{"model": "contrastive image-text model", "color_jitter": 0.2, "encoder_arch": "vit", "encoder_head_dim": 32, "encoder_parallel_block": false, "encoder_shared_expert": false, "encoder_width": 128, "learning_rate": 0.0016, "eps": 1e-08, "precondition_frequency": 20, "one_sided": false, "epochs": 17.1, "weight_decay": 0.2}
Rows from block 2 of the text encoder of a small contrastive image-text model, named by matrix and row number. Rows with one number belong to one neuron. Each number is 128 + 24 x the weight over its row's rms, rounded and kept within 0 to 255. All counts start at 0. Numbers have three digits each.
After each neuron's rows are labels from the 100 texts, of 14848, where the neuron reaches its highest value: "fires on" is the input token at the peak. Only what is clearly more common there than usual is listed. The data: simulated fluorescence microscopy of cells.
# fc1: MLP up (text_encoder.blocks.2.mlp.fc1.weight, 768x384), inputs 0-76
# fc2: MLP down (text_encoder.blocks.2.mlp.fc2.weight, 384x768, transposed), outputs 0-76

fc1.701:100187143138149146145160126137143107135097112136153097134132107157137110134152125150125102126111158130106102118150152130115123146160150155155125076103136098159123113084129166118138123151147105158130119116101138171098116117146119131
fc2.701:157104114129056107126145161141137171116138158111166132113148170108147140113105102122116186131169138142134108145110173156101124142165134093139114127144129131131141097111137115114137173136150165149101112140117144146108147133077137121
fires on: "<end>"

fc1.425:088080094146142150126173087090128116140114100104099086102124097094113123087111082111142167113107122148102118139151127115149111171125116145138121151102092151146103092108137111178109109114117113132156132157144099162133108123090163120
fc2.425:171177124128093135133083156140076138134116130157141159114113138151128118141130187130102116132126144145160112119116143102139117072120154085099155093134116067121158169131138140106159122144123108100106112149112127075117128114146124128
fires on: "nucleus"

fc1.380:168131145097109123122114127132126141158099126114157131144173111123151103146148124170099141144158138163142115133062167154132164126091121111161145140144126113169133112147126148155133137138100130147134132166139156148090153127108132085
fc2.380:102102125146112119146153138124115127107133118150120121110122139118115165146151175153125123138115088080123128139179139122126090166157091140129163133138120118089151156187132149133127137105153122133087088138108128118125105128161104148
fires on: "the"

fc1.77:160193123093147141148161152158095140149134137095120155126125167151134115152096133091152098124130099102107130084160150129120170166126125136142126129163123108119139123130105107133128157120153126128098117113125107149162135145094144169
fc2.77:135109117135140130123149112096130118082083116084115113105139123090115146105169113159162134117123096139130116160108110163133127069131128150163138129129129115127152118137137131108131104131100101128180120129131152112091112107122132066
fires on: "<end>"

fc1.462:113122111098111143134109132139137137121108146126147121128108120154110172111161134170105143123080142125122127118140153157103146161123125075147129122150160113128101116116100146100154158127129117163144147139139107111148133186111171151
fc2.462:140148119139126085123119123131142119156085093151110136130122136159149129139111124101107143132157151101118137162153120114147130110146108128067163148088107153131150123096128105164106150114129166114153098128086142125107100090089127127
fires on: "yellow"; "<end>"

fc1.333:112129165157076152142155117104133114128141077129177171141151106129131115135155097092147115138125094120166102153109152103090108116150120120157120123125128149184136118118122121130110130152161120131095111116119136112083131145108132152
fc2.333:113080127148143114179090168132147129131074146143124132113144105135108086141125157116122126168123121124136144134152098143202151158108148126094084117111141152106150123132143154149120155095132133153146094163154137156170134191176146129
fires on: ","

fc1.363:136118140134206158143144153141160075072123126157147108103091133125133107134099129105143163156144158126104088157115099127114077100117140136147155116126144166124120136093100144136159082128125106116124112174092092175123117115147105110
fc2.363:103129128152091114128105123121093144158158149104120116159154099143124126122154140122079106143122119103121155096174119145132137140169106106098126117131139082101150124125127126125074175118148113135172138075190194066118102162093131148
fires on: ","

fc1.141:109143120148143139119112136163117129122129102089086145160109127182110095140167108130134088087129091120159136161143091124143137114137088158099139177140130128159077131111122167140162081145116125114135153167138093087161155170114168147
fc2.141:161106112123103143144146133134132107125144166154144074095114099169124180096067168163100139147110131090138137142104128116140058137092143130145103109116128096088173137172112110146120136125167144146140104101158162135092138136110083118
fires on: "the"; "nucleus"

fc1.704:111142108131148131165103145111075112136110092115108163132104124149144084135112104115151140116119095136128123124120146137147128114118112123138156105095116098073111154138117138181153118143153091115143158093130081130140139110135124087
fc2.704:127106108111134094120111149142133127162176114110098105125129188123130156129152159157104071127118149143123126092114129136088142112138171147126127134126162097119178099112130137103117159137098136095089129143134124126094135118115120150
fires on: "stain"

fc1.378:178108133143134126106090116136129116116152110144125109134157131120139101146099121105130124122139138094120100164132131140150191135117117132126088118109114155144181120119095096130159129137077146120135115134119061162133154126128127164
fc2.378:090128103141119112141161134102115139143117125151131106139088110133117136117134109135125177071103136179159156088138136103096105122139143140100176101153130099138103137125134179148148122110189088152098149121140179113155101105137105114
fires on: "five"

fc1.199:098119170102175167125140129114155139134117131139145113149106166116128126156160139112187121125122141153133132127094149129135153139123150151150113159139092138164151113127106137153122130143155122164179138113132139162120200139139129143
fc2.199:167136081127113125146104162157105162093118113155098141129152118128144115100125139122173143126134087102124139143172127107110098093146124168114144114128119116087081110088142122143148118092096146120137157146111106103099099126153166097
fires on: "five"

fc1.720:136112129135136164104110093139123137150163124136160086117139136125131124087102133126120136147075106141142142117082125116129149185183130133144150110086122117100108100144113105155123106149098140150098118159134125128106103127162157147
fc2.720:137153135125134113147103124118136142148123131140106143126114160125124129148164103147143104103167134120091075082184163160156124125114118088135129173152113161147166148124149133119128146127152150134146116118133160149161170079111131117
fires on: "fragmented"

fc1.285:106143165169118122121147073134140125153129152149124134136149154148141109097125109128095112112106149141139161165149139130175125123139101113152108129104161121154099185131107122140150172130148129153104166074154113115131141096143126153
fc2.285:137159070084142110139102147145118155131140126104119119117100094079113160182106135085163111172123147121143134091111133160063088170103126120159141142173092131097140075126152108099124100127164116146151104174106135130149121166116144144
fires on: ","; "yellow"

fc1.467:147151081126118096101151160117126169111124097154140110132105069124172129103135142099101154087145153138100130141104132125146129162136113140089132103151131126128105140078120116174152129148098145098149074137137163153101164157118114138
fc2.467:108109171117090130154063146148126146136104125141120136117115129100112195112106164133158156140146104107135189123121099121129109113110139109154171136097138134093084172143162163116162143117061152150087135160101106135138118126158097161
fires on: "nucleus"

fc1.630:119111121163151100147099112124159142117122161126142063181105109085134152127152126105117160124103115107119165111122099164140132120139124126113129084157163120150129107142111148124160120138135092125100132146131130138121128111143160158
fc2.630:132125125044126170142124149164093119107122114145120161106149166117127125122104144159152122137178113113128101140134083100118113159188125140136135162111091131107145151115129132153140121102095130084144152116111131144148116116131095083
fires on: "five"

fc1.31:114110145159145141106156108106130130125128130106182076136124151122135082094121133166137105167125149139131161132104095143086158153081101124113120106130104146109136145133145127120150084091143134105116161142143086104163108104168126117
fc2.31:151115124103146086156129136152133137144151160125087174127137131134157154161149126106101114103152111121106110129129144118140112125188133162146127143127117114147134138129124163111113152144128131139145118113095153116082125126071129164
fires on: "fragmented"

fc1.217:102146110118110120115145124149110119149106140126112110142097112133140094156139179103088121181124094139166112139115078159106168168121098137114121142081091148145125102152127159162101141115129082117096139097138089102119129115113105147
fc2.217:146100148110161153131118119122129121101148127118111135119162104141090134100122134153141102106130118106138133120152163081152103089127122149160126127155138090090136155110127132105149090128111156142125129141130198157106103142123147153
fires on: "fragmented"

fc1.303:156185124125118124112139146129117080136138128132112135159131123142153108142175164192167143122124155167140143134121153080129176137141113113141122137141104089172150125107118150089140170127119152091085148137113137155132124092125115106
fc2.303:098122133107113117127129094177135176151099099122135131126106113106110144136052118093107120135146073125130101149129088136152117124086159164114117088114146177124116113166132119166135083114106164133117082109125123109132110172132145166
fires on: "stain"

fc1.561:114111147128124123129154138135145150107113152136118168157147122107137093124132102122143143081169163135140137122107110145148121144110159143123183192114159102165145118129124103123141100115111157137113083163180131124113144114138173123
fc2.561:108157134110103119150117061099140123161137155115147084140119149142126165157131159160138109146111136155102118166148108086131138086143111112112089098110090122128140150138145140116076101155110167087135173117119147150129122162099122125
fires on: "yellow"; "cells"

fc1.106:126138138104092141156113106116142159087115082132135140145098112108117140136093145165135111119115133128166165098154146131135106156139135176098127132121109090161084096114082108111105109128123173119113117142155093156133124125116141135
fc2.106:124155163191138103112141129111102129188153162135112127086157121118152113141158133132158138118103157136092107143168120108157106122111127095148140134145128138110136152117150113125156150141117074149144128109149173125131130133112083124
fires on: "yellow"; "magenta"

fc1.683:143122149136131148148154123124144111120117082108122126143137128160108113154109126088131106160090144133112104079097103138074126125102095155149154163126134153111077090148173130154128105123117120103116139094172138103087115132136124159
fc2.683:114093146131107157135125104101188140115135153142113112135145121124111125133103143112196131093175118143095120097128124121124151088152147145147103133118099142124118172145141150139139082144142111138061099138136159151149102114181141119
fires on: "fragmented"

fc1.274:154146112116077130139114142156148091158147119125148108152120112165106112117113126194116136133082133134132133127132182103137115105166140145128134128096089113121115167158091147115131138114081134116096143135154102134132139124121104099
fc2.274:086103127133150145137121131113111144113172142130091104106109126117121146130116123092103098120166126122077112136095088163105139177077111107114146135134181115114120060094119103164140087139172112108120099144093150096125124133126125164
fires on: ","

fc1.384:158101087086068140149132172130119110123100164143112080163136132106171143119155130182113133183139164099155137115155103148129155137108121137113122135145090117146081159157125164137110141089102164163109139122091135120125110083087104145
fc2.384:070148168164163127167104102122140110117130135108143137100128109096109096120111131115122128088142112152114129098121140113141111128134117117159149109107118153144152134119097107152123132109158072118149089112137136137103137146143164083
fires on: "stain"; "<end>"

fc1.150:089147117120117100138102134128164122116115139094125116129126160140117152111162112112100104132123134149148141128107108071125162079115084103159073134125092099136118114117093138151135110139111101115148094129071125155105145127101127116
fc2.150:157099137128155145147162122121070144140134121156160139114102129096119115150114122151130167130137118117107154118122133181120112172117153151085175119124146156114152112135185135110111144128105146122126139123155129096133123116119122132
fires on: "<end>"

fc1.479:110151132163108115137159114140136094118091105123115104128122146143136122158146131103122149098119141126141188165151136115125086135116147151143158124124108115127117124114124162113111109082129118177155140111123095128152100146108129128
fc2.479:127098152152102110105078153117104148143122150137122157146133116139145131103150194089108102139112139130143088116183148141143137135097104134153121093143149116117115150143121128111155120157124101103111169148138168115153108153115112127
fires on: ","; "cells"

fc1.470:140123101128118120098146124138123169170152123115129106141124087123079099130100114126122162144146123148212090131116154164136113117122149142170068116106120135148148094129148139103090138065134127097085117184133137123122154139143189155
fc2.470:135145122151141136157142136108137128095109179148140168097142157153138118127120175196149115152120128085090168133148101122112155131130128100108176090135139129085123136123113113151153154144127101122120116116100143146121135151074096107
fires on: "many"

fc1.263:107153144108156123089153125133112132118113152134152150127122109165126107119141150159113113108142133140147149168121155116126147128083146131121113105077073141156125110099100142110127189183118143124116162099073113141073143144091141141
fc2.263:149128110133150141149119141093154132111146149170139139136092134089176128121090092114156184165095128105128154098152108157162158087186141175115115144146139149087142127136144113105127100130169140109148136152095113120108176078148122119
fires on: "<end>"; "cells"

fc1.469:128146110144145136140139153113107118120138105140114136146137150146141168158147136075152134154045140105079094147110127105119106126160128096113169174138083120150127098158121098136117147113110111137136143112100128128139149073142119112
fc2.469:131143148114077128109103113156090127148150166138140074146097135100141097155127154191091096110178157121158175119161137133118114122118125143150069129149153139113145114153126130088150125101114172144092106159119095159147123114115107165
fires on: "<end>"; "spots"; "long"

fc1.428:089096117157103127105126124109133136111160116154087089090153128133122120181133103167162103121164176138146161127095113145109143135172164131158154152127122123121135126091077111105133083113121128144071125133127121122159137122158110131
fc2.428:142116148070111121135114104141159140146105136102161151173143156120169114103104137087101179119115130140099092081132113121127162132114081089104102144123154111132130109174142117156112133128131116146157143136127137154079127120099129130
fires on: "<end>"

fc1.3:132111104122105137144127160111098181164143116109110104146114170135125107096128139135124121109143125115131132113168187155119088127133086153130136102136129119125084128117162109171098140140093129062110127104081113145151109160139104092
fc2.3:141131146131157132101143106168132085099100112140143145096125107148147169148127149116129117125114119131131111136111067067125147140099173115127141149109122142138182087103118154124123123131159133161122104155157118112121158096145168128
fires on: "nucleus"

fc1.636:151138161092156100166143135112115087128069144172115105157121129124167085162097133156110113121143117153089132130106105128107094111126148168128117134093085108152130125116109123097147149106124159167127141127148103147109123164093142116
fc2.636:062144105141125167106103130155133115139193102096146135079097159170095156104159149091146149115125131122145134170150148120184132146123124116103129101171163119115168148131175119130084124153129078088172129128088142110143126108109141122
fires on: "the"; "nucleus"

fc1.684:116102153117120129132172134132133150122130149116166129168091140123129119146147116105100097169152098148122141115112136108098089137159100150102132128106114142141110100135111150106123122172123109105116163159095124155130074159138065136
fc2.684:155117120115131126133117151109113124129144115125112118136158130085152145139120106170162109103106160137121113135141129149139170115110166100155114119146129130139095161138165134148120119112119156128115106103121130103119147078132147155
fires on: ","; "cells"; "stain"